python train.py --embed_dim=256 --text_encoder_positions="rope" --optimizer="adamw"
Rows from block 5 of the image encoder of a small contrastive image-text model, named by matrix and row number. Rows with one number within an expert belong to one neuron, the router's apart. Each number is 500 + 25 x the weight over its row's rms, rounded and kept within 0 to 999. All counts start at 0. Numbers have three digits each. After the name is the row's rms in percent of the matrix's.
After each expert's rows are labels from the 100 images, of 14848, where the router gives the expert most weight on average: "top examples" is what is common among them. Only what is clearly more common there than usual is listed. The data: small charts drawn from random numbers. In brackets: how many of the 100.
# router: router (encoder.blocks.5.mlp.router.weight, 32x192), inputs 96-191
# up: expert up (encoder.blocks.5.mlp.up, 32x192x192), inputs 96-191
# down: expert down (encoder.blocks.5.mlp.down, 32x192x192, transposed), outputs 96-191

# expert 16
router.16 097:538503519482520533523531471475534559500506518525498460476462522512504495441475479491473460474487547542493532511479488495477523532527541538479519501515506545504450489523490502528515552483471553486507454530514538530475487501491483479540440521489518519503485515490484500500538513493488494453
up.4 097:483495512494440478529504503541480517502459475505505508510510502487534514512478475454546509493506544527476541513464527476503454525494489511489547487492531532482506472485503521468508524561497474488490507463480511471549542536504471466506519533517537512517465475480495548476456452508464483527
down.4 093:519489479475526537508489526488456502530478501473492493539496485466479450468506502475531490469502503541533493471497490555506536516519481481498502492445514481502466472500484495555467528501491500484478495477489477507483505501515457491484510473515502499494485493507482549563516468522449467489
up.5 083:496499456467498519526484490526492541515541462480470491493544546491496494486522508536480511509544531513493488549485494492541504533508505480527466481498482497494476531516467491495560467534550465517500491446512488486534505516517518492461510487435456508531487464483499545497499504520481497462
down.5 089:470516469530491523472474503459475500470505505449491480510463493485529455533533528474491535523435489514517521455499505529486510491526450470502456523493488487509482529516503521529520532509532502483477474508525463507517469520491513493446519519505516529516479462472558546521476482522480494518
up.6 099:498492531473528503486508471477527529528536499514524499451519498490502522473484465498496482541455483501522489533509534492489483512528522523514545505527467534488482511573503489549500544474458527521523472507501505488495450483489495512530479512466546518472463498577472438508509514509494456485
down.6 100:493517530553484481474522471571543527510529532562487499449489468538468567509513495520481520489522494477455492476465502454518519521475541534471536494503502542536495520504508494459500465517491450487529496492496520457460486524484522515499488498528490537521506512551515481450515506478501518502
top examples: dark theme (100); pie chart (28); horizontal bar chart (27)

# expert 25
router.25 084:523479497469497499521513494499508491511466531492479471515483472507481474455520478474473515453533481532504493503469490507526536559548496521495484501513498507551487519490518523503490522540443514443522458542514544531517453494505483509511476500519500520543502498492490529494547494483498507501
up.1 079:520480475489478462449450522510500451502503501490520479500508505506507494513486538522520499516451488475499514489485472482517529474538474534453513478514499446493549512450486496478509466488495469508500560500498494533507524511529503499500533440509435502521578458502539506529448529511530508526
down.1 093:497522519488486473486515499483486525517456516508464481493453518492477507498547528483481533471471512468499476513515457531478512509497464494503477437483530496481525527474514471512547569505511532498444525493488451513503485482509522520515474534496463556472544493533479462502474503494501505505
up.2 098:499518521508447475473487509515512492519510478521506445522476475496522510537497532504481490540475463478481514477532536492489510438472488519467499544541540491456509482507493537482508474479468486507493538515504479492537497489517511522455494482471440500488473496442526508506454526502491477494
down.2 098:471546467510531491504498454508494526504504495481491519433466524506484517487573522503473525507493538488492504506504478492521492523522518480540500500512515497507519539519508470506500506477543484514476517459541490517497433510501477458449506508486510529497489428469479506511488468509469559480
up.3 094:476483515532453498532544489493482514497489481505525512514455468501491514511512520508505486511524519502474465579486515531511474504471472530475492541477481530471529448486471559529515495517472519488519521462508492476534486492503480503520464501482523492514462563478514510511496474472414458536
down.3 087:499514504489510457513468512509553495538512519498495545441485517499497486530517497492507493498488540504474496520463498527548485474498515493488511509494505474530479508557497473505477522525478464529544469500536499443470473502482522462526526511496539482498491461478463482520512509512468541502
top examples: horizontal bar chart (62)

# expert 26
router.26 097:450509461514539463498473499502504474465525459481475479493509471501504511499518497537519499479514493475526460526497489466486453547508515476486499517510459528549519478501480517530510463501492477514519487501460468504513523508532495494463507499500494484542492522479495503466526494501486490469
up.0 092:569512531560512479506512459474527494506512523533481573471475490500473476508516514475499515494514513496515505499511457470450497478513479472473530461497490485516502482469517478461485521510486508534479519511508497496516505506454528541473526505533518505507495532497489462487512494502526489495
down.0 088:458535461491496508490513465498490503497515456504463503514499487465490506484464485493463512479475480490516521466485531492477472542515479503493511510537471476500489530521495520527434529517490498524498490475524498520488526499509517472502516467491506517466521516504506528511471507540496480456
up.1 101:530484487527447516557499494468500531523510498483521455491484523511460472498508526489494504508534536512525484523502515558521520497463483470508464502464476512504510442502493445509516502582486490459450508451497517502514477526517547484489498488526522492512530499490475527491471489529500510504
down.1 094:483471483481525474492461492510490500442500459529457482513494477470511490466474543546498493505483469454518506465514514514485464528529484497465509483536449473467520476493496549531496524528509519512532495496514476513525528503477492486474532449503466516468497513503481474469489535512479454494
up.2 102:561524520481504470550487505498471507526456504477485499498521510504515469491508488504528504426556537531524482517473449453462486481450511481464532487444556478496483477507496495489456467499490496503490508489501477499545525533494499501497475522512500519545486506469500526472534520500483492508
down.2 106:523465473479477521504496498466492511494507456482475467493505451472550478458465524500514520491486482476529473511500518515484524512529417507480516504499508461486509517452478540510440546498517473505534491473493492507471512527504522534486541489500518514449474520525508497516488528535511466485
top examples: lollipop chart (46); items: six (35)

# expert 31
router.31 080:540492524491483468510513481470516520551519558558550460545454494534488474512486476519485499491523462550479478459511492487485512492493512504528468519485495498515499491553531513487498501528462489485485479523499542529467472519552512493505467504519486545502524516480534483493535499514546548521
up.1 121:503499524490444473512507513539446529510506535490540532538493479495486491519512489465481466488520517520453475527487570521516514498513487496505481540443503474463492506507496460521495514495476470492489491482502473485512497529506504505461485507493515538505488517479498518521489464490456548535
down.1 119:563492505477517542496455508491501502478503492482431497492531470534498470444536486482535513520500521474487483519547496498494501514507465488492475476535564494468488515477524511535486538513497506478523489501451457490513508480479512518472515542474529500524510479502494486463535493507529486496
up.2 095:487513495520514492460479515501522542471500507487467541500488529523516503489495478495486516491485543479535503526490490513440475521525460538476494509513486558498488480473477486518465533511477495505527516496467510477515545523496498503493516494523533520555492536496467497466482492536481501463
down.2 094:463513492478481473503539491544510531498518470505549485516492495476465536542448524462494480514467511479505510511482525510491491478490514550526528532463451510506469464511498499506499490521467480497500487491531548492462496542517484493540540447528498518488477546458494469534455524526475501517
up.3 097:513443502470447489519511480517489467532481505509525492518524484462490498504473456459527523504503506514469510537461512514479498497517500513511453497436484473508470503507457492499483524504481504528483481498505469494501489489458499480508508501490491485496491493528529541504499471498488508526
down.3 092:544519526456478504501493461510533508504465503547450513498514484486497506519520524471534475514468493491487489501529531491468497513545449525522487507495542469444465488510547495462475515500457489502530496524526476506478477517480537544495546502536514537537445541496503452496523500517515513553
top examples: dark theme (100); pie chart (91)

# expert 19
router.19 107:521531493532544543489539543464508503470526496533530514522501462515528496498489509468506518507442544482478510476530440493489498491479513507512517504499519485495476504520506501479472520527515517512497492495486503520492541527475514513531493503488473499460523536520521516510522478562487504485
up.3 076:528520491463485524488465512486503499478512496499513493494543482520553490495532484486517544483488518514543498473490501479507515483469524481543524501473493480501461481512478494490498501491504474527476480512483491514473523526527456523501510466539487497494511445509548456504530464499506483502
down.3 090:499508479538491505495486477519434519492523568514546497526479488487468481489512495484502504522479542519512488477468505526504491463495499493511485489465461525513510520493523547511472486498500510505477469497474500503497494540479469451470521500508515504504471523514516447518509533510522453522
up.4 087:545546514493480511527505500483484517480518492530512506483492487537538497511531483502476517492500514500536489484477478497512519464432543527525504517463505507483481456528509485466490481544505513486490483479491498475487516516517538509517472537521531505496525525525497527484510481529497486467
down.4 100:482500514478487516476541500533510533476496519502491476543463474500479501485512490504480494516494490493509480511523543547500540494478519507465549497498512501502485516548524500563456547490489509447507526511506520511466525478468499461521531493512519508489461533516477478456523553484478510513
up.5 093:554553509479486500521500509488481528482512491523511503486502493523546484520527492488501521469508517507539484475482468486519524449427538509531518523469505488505472467526496470461493465526511500499474498487498495481477531503505539523518474525540500510491523500545509512473526487529486495477
down.5 100:489477514488483492476540494534505522477488515496500487526468449505479498480503499505482489507490483486516480508508537547502523491474514502479561499502498500496498507548517524549453551480479511452494525515498523518457519474464481464507539501520517510515460536518475488468533555478478513500
top examples: dark theme (100)

# expert 21
router.21 082:510489475541552515504541487481536506483494512530498534506477472510445529494496507511458497468514517478510495528504477539516492532533534488488496565480455533553538513478552528545514490545458512519556498492500482517500487532485477495497480524492522531520507558466502514500514495510516532497
up.3 088:507508535482470467507521479508502512537502494537534515541478497464501536486529498465521505550523492541446542499473518441526536472475460532507511505514489518506506498553506564464547480525467487489499509500503503474527490476499500525516491475475529523488534489507487540484518514516488521560
down.3 091:524488469478485532462490521504499490493477520478523517477486509551493539510495518498481506525443477497412476501469452523497538530533528525507521499491492550508485517441468503497477471475484501457518478484490486439463492537499513527480506493513522488522502519485481478469480514498502468537
up.4 096:522524522508505524506504468472496534464514525535477524498477489488460473476485483557452515496497495457487473488535504564475502523534509496469481479499506519504491473457496473556487476528449503466492483458464504515473531560530504517489513511543529520501512544468470463488532511489503480523
down.4 094:507539491535496472486500499461478474479556477543469495515509463510486468549458537500478550473506526466541507526529484536491495486506459500517492493516476439477488513512552579495486504524506487531512518527525501551503508505473493512442516476491468485486534491517532498517491522503483547485
up.5 088:516473539490515481513495458497532517549449506561534495503478505488492541511543479473509473516492483542447494467490494447504517474481498521496508504470501484477467504527530503463524482480519508541527519482479492481525468471470489472546481483495486504497520512519508516506495534474498517560
down.5 097:499485510479515542515468494512514525506493556444528531474509528511493501479546485542492486543504516514454508518477444458533521521503529544491485498469479545485459507479458478490452448508463458491530496500519506464479477551474548524523469473467526507513450517501495478514484475513502477543
top examples: dark theme (100); flat (35); step chart (28)

# expert 2
router.2 103:551493485510525470487494482455532515473487536494470546507480479497517489488475514496449472469468533501511481485474444513498508505522479491478497495484500499524535521514502546517448529470492512537532518498489484550438497538457466472526471468521560479497524557486493456490530539486499502477
up.0 099:519539525503527460493526511507477527479494511513480559499455515504508511521479498515479490439500523518496506470503477477461474507483541486501500526509525514528516474522467531486498482488470537536529495494544506529475559520477514481520456510513529503470526532503474500469547535454501513508
down.0 105:483493476461553469526481510489477487504519530550535498509527478473500526467516486481489537468494481513530511474513511453463475480491480487508447478512507497516494454533478525523537503514475503482484532504510491489471525501443522488522457465519512521405485506538559504495538480509493511517
up.1 074:454534484510465501479473517508506507528495498457521465557542459495510514492502498508514498535506508539512492537457475484533552493477498499505487519530510502496532519507528527473493494487534479498519524490492490461502448493521477487501505503509461496528485477492487536490495509476489489530
down.1 084:503475488465459479522503509484509535484538457438480486462478506496497500496482536492528517478504480506531446492521523545509480510483497512496550495523440477480513515482514496492476498508506474491522456489507536498541517455523503526486564508493500517575513517499470530544509508524514500473
up.2 099:541484480525518554486466493456508502487504504518498498507479479512464515466516540476490506550454491485497506500522499512531519461516465536446504451477536489488478531502511494494464500504512454515448477513506488523463456500476492496519530458493473492519504518512523477531476484541509497495
down.2 094:503554530533458554459539500524531494508505445506531488519497537507529454503484472489502441542479565493462504477486466459529516494453515530523524538483502486490484548498497466459458487455534507520493501532497505516516522478507494514524496502446495466530492476529501490502474495478504522493
top examples: dark theme (100); falling (50); line chart (40); kind: scatter plot (29)

# expert 23
router.23 095:535498448529504513504517537506497461485457522503453487541530508506530471446502528487458472466534514471539490547429472495551528527511461510469487489459519494527511515483537511494492483548473494487519524488521488468538485523473488494521501487488499497531502547480511523497473492489498533466
up.4 109:517495519516485464532492515509494486448490535525487482493490461486507509487523529492479498488528500504523495510476579453502501520563485532490468472480478510463471467523505478509532495518489499447507467468485548501564507521491555561481475499498515524552489525472514510499439473489504512492
down.4 099:490509496496489531500498492534502501492478503492506478535501519516495458510489518484521515494494525503479510535549480516485516494484449504492519504437534446500473498459501476495511508491525454496516480510480479520518495550512478523468502485478485507506495500485503515522464496534491522547
up.5 095:535482523537508532488520508513500484486498486529458499517497451494518512508539531527506475497502514475532504498511505477497517481505477521447526450473532509536500498490502520440496422524498509482486524464483481484507498534510531521510528489492498469524482516465524522463505528500491508524
down.5 099:508473512513502525485489507507498477544461524515502513508502488494485502502538462460480504498548518528432536478530487517490522509469488480493506487485501505487463503490480503551509510457524499485502498541462477524487449531507494502503473512504479523545505471532504493500514505476504503549
up.6 110:533540492527511497507509535471554493518516475512485521513498519487537451480494522489489467489481495490489496518520469533479506457503470518502541508491525455498507489475496470466459496493492491519519534522534458507509498478500477507488537498496477500488507519485475504516531521568492525475
down.6 100:512519538509489483481517482478545522548497499529515533487471506467551521471501457444493496514506454507515487480490482498502516490506514464508498508545507509484485497518504479501494517548494536500478514524490517458499507460481501537540478524523483508477471495547460515501525520476477519482
top examples: pie chart (90)

# expert 20
router.20 120:543487520494553507458495470479526488470512506472474495517468505533471490525463512505459492488460518488501516488474482515488516505537532552457532505492479470537500522525484520495472480493453540526535469519494528519478526512462491466525506446489520463495532542478528478495510518491533504475
up.4 104:549535552495495530486512510465505469499512528482468481553465449476498508472479488509463482481481506519535504489531499500448539495491486529462535503510555468492484498478502530495462488497511526494505491487498512527467530499475556530520489479517524488500495554504538481496497515469532489481
down.4 105:547508554505490502525529471450535490505507528528525507506507497517498472526539448514528511456504504513490520504528505434445517490496500499450470500531477476495480479481505464487502447529495512486490487512470499512541544439503544544492453508487488537483491491493547516484538474482498496482
up.5 117:491504443484518458470482482515501503474465483482483509530527531552481498531496545506512508500520551514481534491484497479469468510509520506470483514463506508513510477505482539478518490513492509521507514495494481491497524541516443441471543499515542501468491475465494499485504527499489536521
down.5 105:480559435488531490451457475524497509498515480480474500488488500472510511497504481540498480485495476513513507505491469522533509466511550468501507482498493552515490525541500545472512519515466485493514514478524505501453497534512527476500500485537495481469494482502476494511476537535508508493
up.6 077:514481536479527477480515500507530472481540503478445497485489538519452511493479493492451516521501471484546519506509489523520525485481531526474517508536469486483545483512511494479521469495502517488510549509518486501513515472503535493512513486491493459488530512498502515467489560451518492450
down.6 086:494497469535454468531518500511498531515490501481546503480551473479508499495525454500514479452484494469456528505515476505511492467521493444458481519471498546536502452494487495513487487510529460461493519473469490508482534491502500459511482491541526498490473463519498490551558447497494483470
top examples: one colour (99); histogram (97)

# expert 29
router.29 113:506472476495523533486510501491515501448505497496494491504528513499537495509500460514480511536551502489497525433472484502494513518503468513488464514487482486535573490488517450443507448497520537477522496509536504493508506464498515507521491534547467500496515461509510512461510501472534507529
up.4 100:499513464453500521483503495538505484474498438478477487487536532486572493488503504504472511553523471481511513508490525477506492525510492512479492505525488496508503539500440511490517490493536486484505467503518537475494517477530509510480502472491503460490458467545505511486497478497506497445
down.4 100:483504511510532461507459548482526524474475522493501533482466517520515508510502508525485500502464506511529501496484510450505484512518529506509498492493482497526531578468499504497509494476575524549497506467492475500509508489512407507513491532473495496492465476508529506504523480472472525479
up.5 124:474529564498497508515527512518463487554492533551504493493485460488542509500508443511512506501487449525527508458487502469470531508476520510493528473494514496511492491516528502466502488507497511483489452436525537472519477492452528548511495538533511512508521499526511502506514518508539499522
down.5 114:485546476496528497445461491512466461488513486472489508527506471470495513482552531491480514495517500509470489478497506522486496492526475523535499497479506539515465471526455550491502490528455479494522526508460501481452501556523533474493563472504518475523516512479493497480460521540490513512
up.6 097:528473519512507491474495505524483494479489514494479495499471519527465493524481534485517539472519509504501511475523516526502518426503507502486499534501555492473536476497512469494496471536497531499458558541507478509523515492493512469479519538490446515469557487454511511483532531489520496519
down.6 098:506501518501446555523513502535519512478517480518483459513527533550506492535493437518519486522514551482444531519491487527544563494514540511506501485499472510498522487487495440493481510518452512452520513503501498516536499448507561534498466503490504511498527511529430503507506524493528515507
top examples: dark theme (100)

# expert 13
router.13 132:507458506493502475503477518481465481522459479522490511489500471474521548469496487484520460488486473520515498547491498457504485511492491536507553498493501484486462503498466545512468511463496481533531480512475505484471476508468460513521473481470549464531448547550539475505528479490490513478
up.1 100:525502504512463536523521514501472514508475515520536514521477491493514520470487480472511489502481486542483551507534500455517508515461478503518489490551515455507459542454474480511489515494529503503472438509469518515515532479517511533516462442481516466499489505535531497523512456492495517497
down.1 096:540516478465457454461428500499503507489472518484504517474486506474517500521494528491475499474491492517511521493483501515496538515493511459476479497475524486489511528506497532458499440487536488505470478507509477478439532460520478514491511505538478486450498481510542487515530501490503528525
up.2 103:516537533506512522518516479497478527514493550517559538512513493528504500503515482452511508460490495540500534508495509465497484517441489522494497496521525488490441510493468485505487479516499476474461443473477569488488519491500518518500492444490502497509505507522527498514514450483489548506
down.2 101:543528499431512451460428501537536485488485513491491516479498488502533500540497496495488485478485527526506497484474465530466498496490491494479523517471508470496491524490532580453507472474508471485456472499512507476463527523514509482527533501523481496468485482504521522484509528481496525521
up.3 092:495513533520517504464502543504486473498491515505537524532482472515499572507537475508489505461494495549483549506476506425510476513486504533509514515533512504501460520512451525482499471490494516518541424514475515480487476496474484537497474469489502498523480524523556518491527469448519527503
down.3 091:491506498475501478490429516518525522467506525497462536468517505510532537528508529504495490449503504460517532484476498554475510497491496460468513527479493511518510504486505565501495470465566476503445473500511480439490520519494454473533479549577502518494518499481488447466553530512497514511
top examples: radar chart (33); scatter plot (26)

# expert 24
router.24 103:513524520512461508489510478497505548516459490531478475533487534507513520500496468476506485541494519480471524506454481535529513521500508520528507526499504503502488509489482489545498515538468427500512493453498526453490526503535547472523471486519527502515544519531526521551497545479550498523
up.4 064:474500503499486473467520494491496499506524521490551509491429507500457508479484513500489517509505507466475526496546521524488510504515509499489501496526482501466512487494487500514532491464517518543506529506495528510503443502497515504485461484517542496523498517510502505515457479471501515504
down.4 079:518514495530487495478436521492493504498487453511465522502502507500499486494475487541529499491483502445610520535496513515513486502527517505494502499513501452509489529500495554538504498489540489483493530479480451510507517513482486510493523498489502520495506486483485498442500496524463470481
up.5 127:487473511470498499485516514516491524481489483518460476493509496475465510509521494537498504495508501541516492482456495452516429471521485499451473455507483493550542525493545514484503559534489495526483537494480455498496530485485495482507551522457495455505476456479537472468480500498521463498
down.5 107:477465498488494527513532505513478533486470499513480455478478482451469511524547509492531487533534491559536521506503491505496470488500426461490487492516485514509515487458515538486544494520482507548503485491497489494491524476508536459491510509484440473534516536520545487515492495502533492534
up.6 104:527507503510480505482521493508499531534474485507486493505513514531481485510506482493499505479550521523517541511433528499524493471484483482525457468502523500472506471520483500515503524536445502485445481477539537459490472523487537451509485532523492498517514495491464517470490498512514520501
down.6 109:489475471501507502538486485480501492544489502519539479492529481471497505453529517505522470481509500484432468509567481466456473476471514489503453501511487518470489498492493512469521460500516537508514483517502476520504475497509481501521496499524509489497458525496529495497551492470549524510
top examples: dark theme (100); pie chart (92); items: eight (31)

# expert 12
router.12 081:527514487517531486513530486492493549521493527495501494520453467550486475511475517501538476464530517546478487477501504490502499487544527483530501537519532513506487539493522507516505529510465518466495452533534545576480488494498503482497455525439482529535522514462475522489559483487485520497
up.4 098:510504504525486497485499520512504473502479518471524518527520495505487484509492489479445521470516486472475511493484539488477523544514496486520478492481496472478489488466469520496524496472523462495503478495517515489498500456464540521426523497538484526533509484486486503564479490474514518516
down.4 108:517497503505513519521505524484484545517528510500524516485514578550511510489478456524507517524498487503482460459486490510517496495510516505505466477482487508487502493513546459467532471517523517496519561450507522510501422468495525485524475514493469529513532514506473536515490450478498508489
up.5 104:513453504490511504537448500470487471504451511497521475556484472492464518489490499465519449514546466531498507504514468515488498517505465453513474548522460476551515501484533544533508515480492506507546501535460508516522502510484465494528487476494507510473496528538543520506523496480505479520
down.5 107:513529532503541469484502517486487528475539534485527520486506536511510487527502468544461513521451523521469501516468490458497501558528505525518479507489509477510489481521466465484500479507471527533491531495517520522488493521465501507532458486533521524513510539491504550481512493481519484483
up.6 098:489500522508507521499500486519480496459473529483480529513458458484512524486509502539526473501493508492489494457520485458479479532529463520483463480508479539512499508448500542524518536459527507520513513508474490533481534526458498501512566489488543497509496557486515487508478492494507506528
down.6 105:509487535478510526503503538503444540514523542490537484494515546512509448485471475521517493526472539516483456500545479501493493508485502518488497472490515450514502499510517454493472507489502507503507569499513520524519467487468500505492465530489477535509523528517483544500514464536478519462
top examples: items: three (38); bar chart (33); dip in the middle (31)

# expert 8
router.8 096:517495472542536484525510495480533493531506491509552507487511450492524461449507491490526482446508543486501480497497508455480471529544485465503501535498545489482512491495516511492510491501467536487480472506480492510537489497527501498475484546518485546508495500464499471513517470473503525470
up.3 109:491478534488531472514521478512500528472558482523511502456449497485506495470498484480503490497464477479484471478520528501472542523507528503490555495510479485508463450518459479488528531480464538493488466521482507497491538503535515526513478504506537525469522514498484459522537525521512514497
down.3 098:547506538455484530529526539517484519519489507530504464501494474486496524523490480488524510485505497514454483438534503456494534508480516481463491477513495511493496462513518545492498491533492506509508468456501496489544479505481502505476431499506469488463529524474477551544494483481483513494
up.4 089:494484421544501448479516451500518537458488469507521499501495509495525489476488546513507502535498509445456510535508488534504513521526475498492523507482478526502520505482506485493476513507538486496556512471468477499521487534533457471427527488504551498486480509478488516514468505491505572506
down.4 098:522516523442504521504487514495503505495566501490476484473502514531444540476501489554493507500517532518521509482501552467489515466442545493499509503492545534510478501472499500513533501483500509492544488497508533493494499535509487488525507492517551479529429543508470534488491467481503492489
up.5 093:477480530478528469497446507509535527462514480452489505534508497467493487486514483475502483513488492491518508452503509493544484503483469452500502498515478447510509436544491517518496490486481478486453488557490489472538516466510506478536508505538488516491526468532513478475541524496544539497
down.5 094:526485525520511537507479545485498508499524507506530482521467495519475473548465481496515506497512534513459488480562494448520492499463557470513485497528517502490516503522538496491523463454487515488546510481531512537534494497514500473483440504460461474492537488481472488529466511451477523503
top examples: items: seven (33); bar chart (27)

# expert 22
router.22 092:522435528520466480477554539515494491531511539496539489511479472510473514533479475478449476480532474555472503499461502479535489501509494526530498495477494526505523515482517521486505514498465528509494526529515528513475504504468503549519462474514514546523489516468543462506503481488480499497
up.0 102:468470519525455504461554545516474490523503531445508503471482479519475516524480504478477477465516475525484517483488532484511501492499485516542536530460532517481541545486505505472519486455500528535486511527558500498486538477462500542467484460490506537514458487463479511478499461483475502475
down.0 103:500471496492516486465514494483488488466480505478476513519493484518511547538538495505510495471512468503494518471512502466529489475552527493476569456499484504483532504521475528485519517477537530526499527534499476477490554469483518494484517520514469482513462504478537490502505532492531507482
up.1 096:506487494507523494501499467460528498466510490511478532506499524536489483514485513535455478557497518488486507472481427478503501489506490533448523486540467477552522470460508494480502460512527482518483529524482499544494491506476488483489505463451492487489501516502533472482474486482499491461
down.1 095:448485487527516480532485533522543514518528527503526463466496505477494513478504498515505509509488541521518513506502523517480477535445482492516442544525517512493517505476511487502505499498476534511527484491469493490521461539506460489529482489471487491477511469474464475473522473499457504537
up.2 097:509507495498543492538477488486509493461535504484471557466494478523518507480511482545462469541498561496541472478511434481515494525507496518432520471500542493504517486461519541446547489484510519522487525481501497511503487484443508523488503517475516476486464531470480457500529494461492492462
down.2 095:490493492541508468529488498512521526511526509483509508470499498483499460487507531477486484533507551490513477521489526542530504514463462516524438548525486494524517481518504514502490474498452503520541486486502531506527445523508491491491485494496533485509515468492460489482509473521450508516
top examples: heat grid (100); items: three (37)

# expert 28
router.28 098:542480482458486512520468486463517461473475523498474533551509477510513479539525455506450537480546525492533495493479500484477508524525503469505462463464474527534490469465517533475504476560498474466467481529468535511476499505544496502558496515538566536515502493492521494461506460495523508469
up.3 098:519482490463543518521466482478517460454475477467481521532521484507540451533535476503511507514511517473511462501516480509535493520513435500472458524478467488542503463462451491493504478517482472489500491527431505509515494513546494530513496493485500444538516468534521484455515486529472476504
down.3 096:524487489501554510477505525464486493446500497470498512473517501508532500500484489539464522462472527443540487497471515452464451523557482499520497487483480495519513515500498500460495471509542569555459492510499479519549520500508485493481506500542490487465515480523524494520475476473550464488
up.4 089:493486498530520496535512485456568511501506511512541503486486452455497489465511484472486482536447530519458464489521462474502525514517488504541498515519488482509536467505505519490533520509506559533498502514518490491552506498441475514491480491517501530447467517506504502526537517475526507539
down.4 095:521500506515477484485540501541523520494473495525481527488522454483458525493499513494477481466486526499490482497508537488513485502464478477473505503536524540492521442492448531458503508507452487477499459543466491504479523451496503536488528546474510512522491510476493500461551509519487509512
up.5 099:505491487525447528464477510508491487521482548529516499532496501518468534506494492483474514521516479496464540502505523519485540510503535478522492458470521531500464519503572510493476502495541498481486490491515469492481465498504495451536522474509542545467465495487524516527442464497517505478
down.5 097:504501499485474465549496495501512485522485520505522487487477521471460482508480518478524503555515475527437522510538468492539536479464515507504485526537521457480520502528516449486520511476499469492478510490533518499496480491487538545506485509467446500511509499511469491513494502516486497499
top examples: one colour (81); grid lines (66); line chart (26); step chart (25)